config.toml
method = "simmim"
mask_ratio = 0.75
arch = "vit"
norm = "layernorm"
norm_position = "pre"
qk_norm = false
inner_norm = false
width = 256
momentum = 0.95
batch_size = 384
decay_fraction = 0.3
adamw_weight_decay_other_params = 0.05
Rows from block 3 of a small masked spectrogram model, named by matrix and row number. Rows with one number belong to one neuron. Each number is 500 + 25 x the weight over its row's rms, rounded and kept within 0 to 999. All counts start at 0. Numbers have three digits each. After the name is the row's rms in percent of the matrix's.
After each neuron's rows are labels from the 100 clips, of 14848, where the neuron reaches its highest value: "strongest on" is what is common among them; "peak on" is the class under the peak. Only what is clearly more common there than usual is listed. The data: melodies that start on their tonic, played by one synthesised instrument.
# fc1: MLP up (model.blocks.3.mlp.fc1.weight, 768x256), inputs 0-255
# fc2: MLP down (model.blocks.3.mlp.fc2.weight, 256x768, transposed), outputs 0-255

fc1.604 120:465501454441484489491495496524531497502469526465531519486486493555509546535468507452525488488473532500475494508520493517527521510529503571486536507503536508507471521454506464523461506505475521513526539493520469510469538446504546510512515529478449489470481461466492472497492496499534501499488496545509516545486567509511501494539505531495533459480522463516513517517491478455510505515487450508486489483511515488507486475468504489529514492473468494458502449493507493541490485517503514506538510496477545487500506475470516528544487512488504487496507465479468447466504434489474518462468551494524491518511466513478491493523518475508497480500485521474534493496527468489490485526516484500519500528482458465481525464493481437477492499507509507520468519478474508550513508485491496
fc2.604 121:497496481453516506491465495551492524512527490537495502505472536546439499555471498465464492452500512443519521514534517522481502532451464525475505474498511506468518524505594522526466487517516500523500507505507491487484548446527528485522484497508501521460487498462515508479488492512509492477517514530481512514467476491522458490519474471513464451493506451530508504525484477513455481522494484516481497506494459534494505460490483537515513529494521526505499438465513529543535531469479480510496468492489499510495475489489464519519505490539485475512531487470507479493542532504476473502482522497503515482541480515541486498477539513506460504503525533520527555495473530457505495511487460491528524497516556483482491485469457484491512517515499521506485484502529518519470521546521499
strongest on: the note G#; tonic: G#
peak on: G#4

fc1.191 117:509489494469471488479528501483521474485477505477490472493502461487514457542455494556541473523450496476484476457458500517509509503462468554466505527464498513526472467478468479504501527433489486535461471486495504494557482475480483531541481491462511518512456452556465498485474461464523506484468499466499556482516480531495535488520509487459485541555456502522513530523514519505523483488498503498485505493522469514516506510518466491531503478536518532518462524477490473507524508470494487517466553524510524470487457541483524507505516528521464514482485500527512513473470483500503489498503459495498491506522522449466567521505510478463545481486532521509528535515507500537494473471465499531504477502489509500482480503489499534516508490491475481518456474497519500507516492507499489
fc2.191 116:464536422520509516487473475464477543519507498487526511506528546514497479459483484533479458511530468498536492485491489521499509514487521482506470488498492514524489468481516467503505488559530491508520452526470502479482520548540470458508517522527498530520490482489498523503476513483482507507504478512505497544512455507477527543449534512473455507522512519508510460471496473528475480490525492492509492481499495548503517486472537520499490517520517519444504542490503514508504492463532466515481477493439473453485465500536495541455509474518470557533528566492489532494492509478497481522532489512503462537487527530486501478513496506493489525535516533509512474504469482473522498518509529473525498446497509499446501509499513488506484463560505468511515469456494491507528531526528479
strongest on: reverberation; square lead
peak on: F#3

fc1.698 093:478502477487487475470546493487475491528523489489522522469488508479504507474503504532496490496473462502524475517479509505467528516503538513487522496495481521525495489489471514487501477499522529458523529514521467495529484522490475493473523524519493527544523468466496507516520519471483539499474539502473506490499521529487477504533495515480501482495463526497491517508445524525457488534483486524493475475504488500561490476489482470443467517503527481513521459495440459530506513495512504487545515503514504499561464519481510516521523545505472519504515487500523517512571483447451487473492545460501569471521499507497428471522498544497541470513483521532532510544481475534517512514521538481455521534530533508513493515470489493496479493565508527488476458524530494478475485478478527
fc2.698 097:520463525511498506490468524546517530448482493512498516527479526517511493526475464487503464510482532499472523506508494499534479478502487478508477515515528529454559510499508511502514531464466451555474471507474532528478527483509501523537522488472529475453489514516474480500458488555508485540508495465511526500502481487460492494488496491530480497503502481488531483473549487471563499473518508486526500507462489518467505518493486545519523484500468521449460506496546541482503490519487508486504477500460496494480526481498480483469486478525508491531492510534496464482475495536533500516507488532512439525507509504489548533498488499491471541495517500459471513469567518461483477511479461511534445464481491493501525506501529488523565500448489473506541521491499523503537538537514481
strongest on: reverberation; staccato; saw pad
peak on: no note

fc1.738 120:466468464505470436525472508565558506457482466489490488499472507504481527510474472497504487524463508497474500521479471479490509513535494527473487513492525473521530512515483538515477533509458508495528481495502485493480483535463527536536514511500473511501505499499471488465529475541511518502483492500483477495463496541499539478515476515507489512444496528511513531521518474475499482475540532519493525515469547519519491472474496485525521490475487528518491477510469506514523505504538507498545469462518486466472492475481521466540489524511468502493537484442505492494491482472452527469479488521493532490498473487530497519464422507509501528530531513502514492521562513531485507462514482480515444507478477491560519463502475530511488491453481490502556464477537490529502476474499464
fc2.738 131:537485554489469528477537492500552473474497510531483522516459448488523574475493514498508531514558505516467500530542523493490481553518487496457546506438504527455507480528499500552499511522525495499486520512502484534513467504469502504509525517476469461465513497463523492460484520545489443509534540490523494468490523479506490485477466531524537539497467507492500499499511500494500518509486494516527469524502495474503518468549476465513495447498510473497528483478510465516477477532473525519537483504531512514511518495509511472524491518500480482518517491500530504500480466499467494520490517492513502489531466488436519500529461491561495475473476469466551456493481523506453537518503487523533485530463501493521519497501478480476511485487501515495468527507468515516483466456485497
strongest on: the note F#; tonic: F#
peak on: F#4

fc1.577 094:474474486494494498440503500490530480462483529492480473514476546501489506468492483479506459493504487490468522526480501462531488518479463490529426456517552495551491491547512495489478509434472516526481467526523473490547505527531519505491481546470473489468509468493486516527528474502491477464520480505511457489520513537531486500473517489497523495473504482477536506509535516523506487494497521460512498496486542519504496493516493494476527531531533477487559473501558482510508466523533552461471443555528490482508507528471481463480541455489506517500481533490445554523497492513501508481479512491537516485516489499522501486473499478485498495518493501470558532496499478495496502505495484530497508507453508474443485516483491531514537511490499459542489512478527480510512531494463496
fc2.577 121:513522504504513508530496468500491487506505480527479506489547439493501518519531532524514521529452519525522488465550481501473515468513503501518513503493438495443533529458524519524509469542501489479505524477505518478486468457493497461503508496509501516554473557508500491469483484465506517486458517496458540549476496478487531515524510507512480496541503506496490473498474447504515513527506502547484493504511478461523502501455491487510472489474492499523447519483434486511482480478490476568519542456488507517481475501534527564535484546514463484482536487498526485490508520519494499513505483483464493521483529499505526509481477520519461477498496489550492462503499521505525533527536523470522473474522532497534490502524492489477497481500485533452485541495478498516459441490515532
strongest on: reverberation; square lead
peak on: no note

fc1.424 109:492449486465518454493502510488525470541469481477519501475455553522514498478462525463472474482479509526442439507528515502492498475486487516469507578486494510519517480479498482492527532492492471510539509553510475519496509450498530484496491509492471497458478460478501518503479519509502504498512508499448492507491523522516476494469502505524519465514507510496485518516478475507492517515473458541495516486493536521467533552475551470517469513504503502475550471497487531513544472479480478477468499517529535512471522494463505536500464513446460476495516505486494474465502495527497456521507521481507481519537486495499492490531457486522496482487488460504564460538521524505547484479501516504488495525471473516510496515458530501527473488512516517498463508488452484531543464505554484
fc2.424 101:468457496476510522475513502483492513530508439529517454496491503468533507510526513494435544484463498489454528500528529447513526517505516487496525508505516501468564491499504518491484506484546502512525528529497475537471524504491492486471500500533495462528534510493463481549476523526493455499462493472492478530473535468544498484522535447513529516472518461479509496509539490569501509512503492511480483462498493494524473518529505509508522495534505517474505506502462536519508512451497477513454488505525503539520502508496486525484518533498470531497501514507480458471489505519485481529482515481482483533563487490517508490518483469482508487483507499527523486521512550506494543476491494484556499515419493478509545474456502485501446472512508469508510511457498489522494511437497503
strongest on: square lead; tonic: C#
peak on: C#3; C3

fc1.215 119:479490468517517525506488521476547510494473504486497517507438476491512503480477470485480475479475540466505470516495520522465501515489435526492481510489494446483485511469499465507514488521477500512509495484475547487470477491507485477528536521476508537518488492487497481517517507513510505491443498558493535520503537538510480448477482489474433533462466486518489538489495532495493512497520497534495518484510504511470489517539552501459495498474571507487521490516520511521508528516530510439523518511449495527514531503500532536522495514526456475531530506450454498489476514469477507517509509475524491458542488536488515497483514482528494526473516495533501479477522460517513488460539492500515499452452470452524451503504530546489457520474516495520466520481468496510496497475508474
fc2.215 102:518506511506457539485502498491539497518494503489469540495510479468503517495516479542583532537508535510480527505451485478509483506538502480530516488496548489498474465445469491534497495578501477470518504531477495560480464493505532544506506498489459452462510493520493486494560480513482436518503505480481508492538491527511453503480526486465492540489469503469512519490535499474499537487472498521491488498476486545473505491504525491521459473511462541533492551517504446470449527514517505547494472466498490451456504502549517520534508480519506483509516507480524540506515515495471506487496518485494527490501509495487504511499503487500485474510499510505505473493462488496468532480468511514472480538498494518506503492483495488492526527447457551513531494529516520460483494519500470
strongest on: the note F#
peak on: F#5

fc1.82 088:495489492506484481477480515544482481490485544492511510519514515508495521477463504533491523544446504526483457468517526523518511484460515500470506523518506526500501521503498504551523490535492479506474536445489506490494537492517512475510466495528501447512490464497517533500461533504533530446488541500498527469506477520514483550520524488527519495479514491526500499508495505519480484530487465473459484520465465496492541509504534471483523481512503497473496501480535495494513496528496477485537468489502504474533509502500473508504480511475503454492531481493479498466492534483441472459412543477512525531545529497489535509536495512468485475486517462514528487555502478476538488512504476497493487474458503443560469518513503474490508467570506484536488534492527490531496543513527465
fc2.82 079:505496512478467512527514496478522512548509464498499492488510506500530507517523492473469476462504485454503476518463468505512464519529536530527481516464486443497504428471495514478503506500504499491530480532546502492519471518511501539486480500465503533498505531489476467469479459495495511587509496508492460508535523485527493456514504500499451531484519508491458536480534481481518532499501534503517496482514530510495498506485512517499475505478518479495527522579480520486484480482505496510491507522491507508495535477497515507484489455541528535495445503511511518553524451528547514506548458514512495519456489487511490464502511456508550536527486526484483547472489482556504506493504535497475484476553504521467509451478502471521491521462472497465544485526497505496493470464493520
strongest on: the note D#; clarinet-like; clipping
peak on: D#5

fc1.373 107:478523504483470501462519511496486475486476536511530523491517480459484500468536464479495512490493501474505507539498477504503465492533538503482509481478447499478471524494519522528479466515508466480477530496520502440526475491518458486519491463543460557554487494522509541474480487507522454455510458501521493499476548506497523470530463501498531499505488496498502488509508526485500476516508543498519479459463513549468468486457516455523484508497487490510504508473531482496540493499498516500453482496523472490473499501508493495479533517480473465532516488488446496462510544508511556554545489464499506477492525468484492506514486512471500493487472527474560496491486524499532505537506499480518554463514479505566503483491515461533471513532491485556474521490514552466483498484469500
fc2.373 094:504470472502506546467484484524480496519490479510545481513492459486507469517481519522466523472490518501539492521468499477516507525521513506476453477494502451488499537470489537521500502473499485486479516501509483519504519507501512521488491519487486497505479485544496500540506496489500475474475502526516470495487491508485481436489536544495522459494495515484485514495500547499468495478566513521520480480526466506515502439541516471536516511463493499545491527541498475503512509519510518461490494503509492499466484486476498459512504477498513486508508548467514487504512512521537485532541483475496498493509537452488471514541457553472493499508475503503484506520498553488484433531434478505581505490575493556489528485514521461483491534506524553522503452487508511475474490469476542
strongest on: thin (high-pass); white noise; pink noise; clipping
peak on: no note

fc1.156 087:526469489520503526534537491518467474457495526521503497486520512498434507490518462473499521515482502530511491449451507511505562453485492522475540497515510481509508498508467512512537509486518514493496502517521463504505522500495387526501459492470513482519436516500501500510499501482496496513529480525503489472521536504530469533501425497543464470460531515487506483490459551449472509488527508478513465509510503507497553489498505478530497515534501479495490488506536510441509481513472492497495489526537488458490561461526443483514511504493514473506527524482489499497515504479483493504447509491536523516547465476517482472541497481480491502490487501505538467473505520459523479478485515525496496486553507493567518495510510502483492499512510489471481492509511486513518542486505517
fc2.156 092:493506506475515469521504485455484529497522490457499507511504465486567529499517503494477481465500500483471506533539501517529450520497524504521473519470519537497533491488523507510461489536477500502464487515459488495500482505483541490504501506507474511523555467517478486535488418521522510465463557490511560514491492490468484483508560489463526519462465449504501504510523484522483475502478490497503495497508493500506430489475483503491510503513493521502538515497473500493472484506519457485490523490486477533477503515484539518455510489567510540444489506525492469483509509477542489511515520522465527475480532521511516493481490529501540491521536537540503497527479483557506499517522481496518525503454489477489494510452465430528476529487521517532531497526490481500531485526527529
strongest on: the note D#; the note A#; tonic: D#; oboe-like
peak on: D#5

fc1.296 086:545536494512486474516470527494469459453486486489491561515465482479479449541503496481517469497466489492516481472541484488462496516469485472502489494512473488551509447495489475485490500509460504478451518497532513554505531528478542468541538452504514534511465527519479494486503477479520496472475498515473520472528523512498532478520523477487510560483486530517524520520473479483441492497507487516537492483518510511495532518495503495451487494468502521511482488520495489564504461478524529495518503531483494465542522501491494516508483533527508529483463529500491497510510478533540535523547494530500460494480534490523468446510497496455491509484507523453449525488448504489476548480488506545474476486508497516546505486501512497513498530480475525523513515516490486459516511526459476
fc2.296 099:510472516531506505481509491471547491530508491491470431496539500498537526449509492552470495524531471510496508500505483537515517498505496516489528536490515540424486510509500519483536490473530459483521487534500517455452508454494456511474445530545469471518520461501512526507465540492482483520535483498510456499510506489502469521522496508562487477536512477493504499498526493532528497504456506509518488508496515493478482481483527488523501494550493476474506492505509550476502530507483470510502538441525532475435449453499512527479505484462501523528502469532525499507476503502481495481525498447510506473495474505476523490508481499546488481501467472544519508498525512519488476500475542489538537517492480510453523489454476491512492498557486493490495477510527542519486506481516511
strongest on: square lead
peak on: D3

fc1.151 117:537524488530517495527523544519470484494511526534504501476460528460476517473487477488492462529485446446481498518484486500455506470484519522547495537521496512483539540490501519464528514462473504483500447524485513472478512511484489437510493516511489501526483478529540500459483544488501553481513455510479516531515487500494458539462464541453503489496513502440553487488508521502458519488502479495520513473480462476529496514481475509510494473508533488502507503475530516539507514510519518528488494472492436492514526492515492497500511471487500507478463478461495506488499527533483476488454537487463485506454500537517525504493489481493483538544495517519498498530493536481534499482517456496491513488497474493496464511564505523490421488477487532482491478467503492505542471464515515
fc2.151 096:507512510474458516543498508486487512459514511500520526533470513467478454511500468509491517483517541458486521500515515530499485472553495518501489525508533501494508474534568531453509501471523533497507485533523450503514504466548503507495468514551523482531530504527546502494541488516488485501533478521544516505500454501524490529451462488484532478524482524450532521557485474474511525484512489508518480537474489468522515467475460526526477537495483520520437488515477474467477529465485488540462483506520495493459528529499476518497474474494528480533474524521564512487540512473502475486498501489494496502483513526497497521502493480459459495507493495531532499517490505466528483495463460488526504497497470466510490464524553487486511468492513489487487503514520495484507441507461545
strongest on: the note G#; vibraphone-like
peak on: G#4

fc1.579 123:536498488523511472487475531457517501508523493485546491487443496496492552484476453481504509473493536519524486422513526529509506479498482453488523493519522459485500481528507522482518482521523532520489508483512512472424456500479556477522503499487508458486481496461541504510547480482519486492476481511480525506477544493486454476497514509491464499532476517479500458503505520523509454503516485477514586470455567486456505513480493511448531473454495511456507485512545505513493492519483511500499519464496507501491520488476477508534512529478519513517516518466474522493510556494500504494478532525490449497519481497468456507487491539507511496494491503507483460464551510500509506481535479501522516494540532491497482463515526540505460506467477514510488511487457484486519500469492503
fc2.579 108:508537437507494526486502504489507530494519440483522501511528502500469544496477471501519533480487530487469528486477511520465530526504513547546536492510527492478500475453459467511493474517533513535494493495476524508507495491516495481485511490452478464509456491504505508523508477448473450515448484546453498545532508521480496475501511493490461497478501503462496519519525527457545474486513486496525479506480525535487463505498539510478524491485507514482492507518515513486445451543512510538502471480413519510439495488521539503512534483521501503514480549479463474534546553513500509493506520504492507510501465530472506505496490516486502497487465578471487468503489503475508509476509500490493519489492556519501462501489471523529515524490496465514528468511500547506491513515498526
strongest on: the note F#; the note E; bell-like
peak on: F#4; E5

fc1.141 093:463502498518475527540491496488512523552507502492505468502508490473478550531496484519481524530481500468469463473500511505490490486505537551493514502528450502543525495466495535500503539532487515471537474522503489473493518553511536474449536498526492457489504503469501525523512487496467484517527480489502476519532543495479537518477496495494497522472518557433521485503540466482483464468533532487506517489484481515470452492530500487502499536488477512533498446477478555488489546562466524485489478537516505511479530495504528528502469488499504555491529516458484476546477441502493493489451548456470495505480481508517468526498476524536539508504447503482525474515497494479494465533472544499491502503492525515513485505488518482495524525487517511531510481502518501484489491549499510
fc2.141 109:522511509485541490480503514520486475493480470524526528480508497512530439474509506482525478479528485521530520534493501507496495517484492462517502496472551513483471490505511479496516458461526478535452520480467517520490489454470469517533461510466500553500508485541504468468511520493527489476491520509501523481465463503488448483537513501515515472495464464563454496477460556503515534541465497529482484495510541475525523496485490518499486477509504517477497551547527458501524443440513499511514529483484492494504488490493485480511515497517503448497467496543505538463547568490479525496519484542507510515519517498472517475511533457487461517481561491486494539510481498535479532473543464493505502490504471482510506495515477504501482491537475486481485513538490508516518508453523490
strongest on: the note G#; tonic: G#; piano-like
peak on: G#5

fc1.678 095:513460483498491516550524489507536460494483497538531490463541527521489479492512482452521465517502520496523515527511501478492506519526494508431512526506533491494511501449463466470495485484486464510488511476481485547470478488489505507511493533515489508487472537479503512481471511540503486461491508531481523483457516543495518496497570452515500501502447534484511542517475444523502553515495503477538510495537514538515543520464520522526486506494488497478542474517456489523521491466537500492501538504523532520493465488464519501511451468531502531474523446530481502487495453531481490542485518478522535515482501481494522494490485449522518479481467490452540500532459486491464518488521500468494523506500459503526474529520542480496533528499497525548473491487515486506507501537507484
fc2.678 098:464540517509512471467483541485475551499504493469454522539468475486530517527529496552470516500503486496492477482489486539503504492481504488548486510507500506527470494565543518524521511504493529489508502495541498441513541481489492494479491485481513458502513469521501487493509516461534528536488485474514481531534496481486478500528418561492500486497558483502488490482505555478522467474507497506487496514458468476479476465539481461504501493489514493511475519470549502479477516523447519482503471506482461504522544502525494503485516531489499481538471546481547482517489564476508500469500497533478462520499483536512467520516502533480497509525526524543454503474539518519515474526504488532512499484507560504472522475505457520512473496503485489457509509513480504506496482464475516
strongest on: the note G#; vibraphone-like; sine tone
peak on: G#4

fc1.188 087:535506477497527478499510477512524522472485514484547466514494482531506496491499455495511503510498511515525503553512539495494539521511520520542510518494504528516491492471478528532500465422471489485509508472514497462538517473483437523469497500551502516500546511484528529490535446482490445498482480454496501512487487486460510493473497486532518497504528508509532529482517503475499520500476534477476522472478528540451519468477504490548503485500457503510513499498519471504485541483502488508540518565470495492524510486497506524495496457468499471475508485506484467513541470475502503544508483491491476512465532464511500492548480481507445500464490546491520450491526491487522519463521495506481560524464439542505489495475521470524460526499482464487460521503481507478482508515462534
fc2.188 083:483502580484487514533481459483488456490519476515467484464494537490499480516550482488507481485496497459501492498514485568527473488546475499477494483507523528504515492532481500522475546522480497497506519567472531532463455537505550501499534518451470490511491509512451476505458526522485501499522538524507517519527539494514463484518485520488491492514514478510467509479463492505529488509546498514535479526524490474526496489530458520487514524471523483517483497488518455458500516487460500495451500453537526471505465507513490507480502497533483537536542515478506517525468499497521470467531496543522487506498465503494476530441497515497558520506496473478491500489484526502480461527479462487494500463546547457508469514503501524521513498536538494523486509470520469513524487476524490
strongest on: thin (high-pass)
peak on: no note

fc1.760 097:492507550511506496490521465460489486451481461507508481489512511456508495490480450475504523488497542525499532516477517493521535471523524492541541510515512543545540488501488525498494462476496520527505519464519519488542459502502502526477496538497529503500509484483478515459451482553505448529516439511513472478492515516523443494485457447522487517491490473520501440528478499480433506491557502499479519532514498482539485508492519469479519522503515512533496466514535483522457511477545513477501501495496519475523491502534506535527541480541462498496512510478482468457494463518501471515485522506515484494453501501508477490536479537499510478514513493488537507484496507537495460534477462481497508485501472526463466492462508507469477536528464487492462469492477533509498530524463483
fc2.760 087:503496489485555501500497529550471512555490511522533504528479450531505451501500497496494487484481453507498497507512491473514488553503489508455455519493456493508538510493511504496503535485499482463541511506496490534458491488504505499498504508475503472501507492507529498528500562509483512483453517526465490496514475480453496466451535524484476446488468498495512491493531547461546481465496533462521486473524531530486537489534487494518495509532479519467498525525468503479547490557458511498523537456475483502526484552521465478520482502483519538461465530523514499488478483512475497504479501475455547508518520481487529493494487491508478498523491463513463519514500522467488481528455518493511447492517551497483511472473511495498502473468487526534555510485547474504453463503488497
strongest on: thin (high-pass)
peak on: no note

fc1.660 096:505462542509550470524513491488536506530545516519540523479519536489477439445472504522498477478490513466511456523476485533474469473514493485531468558539497470517531537459481496574517480503508524491476522508502482523525484489507425495531509503539486491502503484472473519504509494512516491504499497520524492485533520508508503498502514491552477514535541497537489479497480469527492498521517485491483493512500492521476551501533555501471488524509493507521503470504512478447527507488538507497485494486492512496473499468461481470503503499524480487542513478487480518497510546490491455550485483507506517493492534482544458529481479450486537488501469486506507500480486516474525520513503495478465469473495516562517559467507487521509472536499503435473532503442480486520492514491514521
fc2.660 092:496542457520476526477482497474471482482471488483485489517509474540527559535544485483508522518493510511509539497508504491546510518506500484468552483456516527466463458538535511417498490500488495492514484499494492490477542495494551533476508505450516511511490495532512488515481490486491486465519527471495512515473480495498493506509506502470510488458449485498483490502516557484493502504508527493517488511505506460541451482511453492545517440507484503456486514536498523563504488503474505531503484509511491517516499528514523520493522505475515519470496521521501490510511472501483528451520481520483477502480471527463513476533505540507476504501499518477457484554483485540490488484490511504505535505509486456504457566506488490467535481506496547530504495599513506470496498503453490
strongest on: the note G#; tonic: G#; vibraphone-like
peak on: G#4

fc1.80 094:490513539513491550547501500477460530521449493497505512453472493515475534501491505519501478481481490511476492479487540487514513559517521533458506488532543469497512516541509492498544498518538479533464483507516447483484511491530489530485497511518487476503499502509473478499518475492491503520529479462487513533537490507518513505486495537564470532494430484479522509534479479470484479488479496491498476478517462499469479491480487474470464493476519484537505465482527474463512483494499521475483531446463466503489502452511507497491527470519509546512525526489483500477493512520453508510458515469573413518470500478514490469487510496512506522473565494504509501519487527487475523479463478514482502518557474535518500556516475492518494492500515506497504475516457493492479504519537534
fc2.80 110:494500478488527472452499488503533453492551519481487482555503504486506464472491512488494513526494508492538496494538468525501480441506489497539481536478455532480502462442504498511445510481472529476531497491459525506528487533485490466526507479489500497496480496474549495496494515511510510487486506534503517484473494503483485487552497471447525471500555530517492495470520539531501531513516491510496507502470551503503509507509506540534536513531474502491485497502473530549501517493500477523500474563548501476511503530480505492530453547472497448490488485506512488501487508477538474462511503511433558485524523523478502510497480538490487484519454485516515473489505489528519501496525502508534487490444531472465525454494528527513532518504473480504486519481554507531517472489462455
strongest on: square lead; thin (high-pass)
peak on: no note

fc1.560 094:470528549516544484501504515504468480508496508535508511543515479510489487446490515473507507512514493510550452446459480496499495495501530476538478483539473456542477535499478512500493553513520497482516499514491503478491472527481453479487463516528522475510531560480472503501506473519484503475514500452539461521516462489493503528477499508504468548464527523516524488448513500501511528512499521478472503486517503480563490472562473502509450505467518495488507490538465487470502453485502514493539471481498474462495478512522487482499477470514518485518535575535503553504531494518519484537500511508485498543508513498458467456526517495525524521517478510517458498507502479502510503491499505478480517481511511492501545460525516503503488540459515466510542555516451522508476495494487504
fc2.560 109:525490460494465516518491509526522519487535494460487478474488528493527490548511488542484472469476505494468545523518498516510508505514468531476509510469514548459513485521524494493505448499455503511473481491530490532519518465524527500492538489483480507483443470502534487507501511486509505532490481536468547473495530508505493454522498493515518452543482494507506523564519503496491451475510510491534499508473497532427507519447522517485549493534478507529496518461523508524528560511511494496444511537509514536512519488509511514490505522512482524486459442470505470516477524483475507463503500477504498462490476502548511544456495494484467499499515486480540503480490522503483489502493506503521485531496479512533443540460500500484497465534496532491462433486562494479499507503505502
strongest on: the note D#; square lead
peak on: D#5

fc1.24 106:480527484505474480494501522522520485486473487505524502504461463513493467519511465512533468516501512458484526466496511498493531541463503534485501498503518487488528512471507513545504509538500512513436513482525519465507494464454452531526474512458474482478477476474496455467506455495478482453521518507522527476439485518494500460530515472474441504476471536515465540512506537509513469496521526515513477538434478532465516463527483497497503494532502518516501446509501495547518464468485516478486480499480472519522476482501469470507479529518499495504525468467499469541509504494491516497494486467482482487533463492491502521477509530508470437512528507492481525494512513534467511479510496476541455525522533444505490495488501543498478522443495546481525510505464505504495479513445516
fc2.24 096:514472508476534477519495507492529485483482539476484507478489528512525467484544559498521503483538516512449518495488488511500510496557507486527467518518473507466520470503486513558514478581522539500499501551480484518542520443464489488435497466479530432537483514468484489481502527504508497482550527465508472518503523499523490475483537465532523525489530509494500461499507486524497473514522504538507485501493512463504530509530496477482513487500504460531568492468526476506493483506518515489478505519501485512552487471495487467477507501470503520507504444521482491531529524534476485520529485488485490494488508500499475497530472497528507498454495487481451479488479524489448490500535495507473499531511481537486527475449482523522482447519534504473516516495516525548474460489494514
strongest on: the note G#; square lead; clarinet-like
peak on: G#3; G#5

fc1.388 123:487460485530491478471489503504504534489533530497539508520511499494496455521494511514542492471506498498521477512477485491483539489545529506515501535489508524488470469485440498514516513515512526513480456531526475481504503526502460520524491550485474502481472479518524496458499443482544508506473491504501484530514497552501536506472483534482516454494502493466529506488501486487486509507500531520487515491509483490526513482479529516521499512491493537460499505429483513484458473527490512463514504490492464482490523484476493468517505540521478498503513466518542472513461473500503461550516441492512457538460512504536503462522445438520550491502523467509534480447516504486529501490521450508565496531511510489509520487503475513524525525465507480478493475443481432470516472479504500
fc2.388 100:473505558472519489489497491506519481454527548465538492511480506552517498480530528517461513476501523508495492503492495529489512548501547523477496535465514490455485505493480525489501514490542544508520475541475476435520503490519477507477544517535527468492488497466510493508524481549497515513505496524496529527512462483487483491502508456549529512491502524497488465521485470511504516530520496552508485526486521479505516496513502519502519465519474518518534449489497529514495463509497523531499536493498480524478483495477439528468506474477503513526475503513540502503480530516485464494528505482497509471485471530505507484509460461514562527483463509499482483508487537449488467500549493555510495448518499478490493501483476510473502528498485453491506509441448509461467511427471525
strongest on: the note F#; square lead; tonic: F#; instrument: clarinet-like
peak on: F#4

fc1.490 112:490488532506547514430523532497535494538488521538462471493499505536466522475479480500488532505514553489481478509526491462522497478510507478494493468496482490504558530497487533514509526480526519490534473489549505529478476466527475498468524551510443467487514555451518539494483501495517500491508511497484506510473510484513485523479509478470436495470496524512503462535485530499488487493492534455507470486464499489496531518501499452504476530480487520465510501536515507451493472508466510500502471519489512474550490457488456469510499536488483474531537514534514464471502474501505529501474461533483502506496523549477502497488495510453461536492545495521501517510491511515500507503514550494467535491489467451528499478553501512474483496503543518504521486537444504485463476471486494
fc2.490 087:476542476490488490493523479480499492487481548524473453509496512499505486488487489500505502520480466524478558479501497479548493529499495475561584516492484508549496529480497452531487514467490504521481503536523499513490510520522498474523492506534476502536525484552539526518471485531514489542503510516504518494508485494464498518500551459423505475477484530492538489524486474477530446488529478503520456515497489497503529498514488492487452518524487476498526462480483482462525491498501550482484512515531488526516482459494510489500473526476506511528540487528529488518484489495482479521502517502494539492491494529525483495494504495456469466510524520498459482496510515522468482494490500451484527480456449486475539509554493496488499482524508523472570552458468544491464479514498471
strongest on: the note D#
peak on: D#5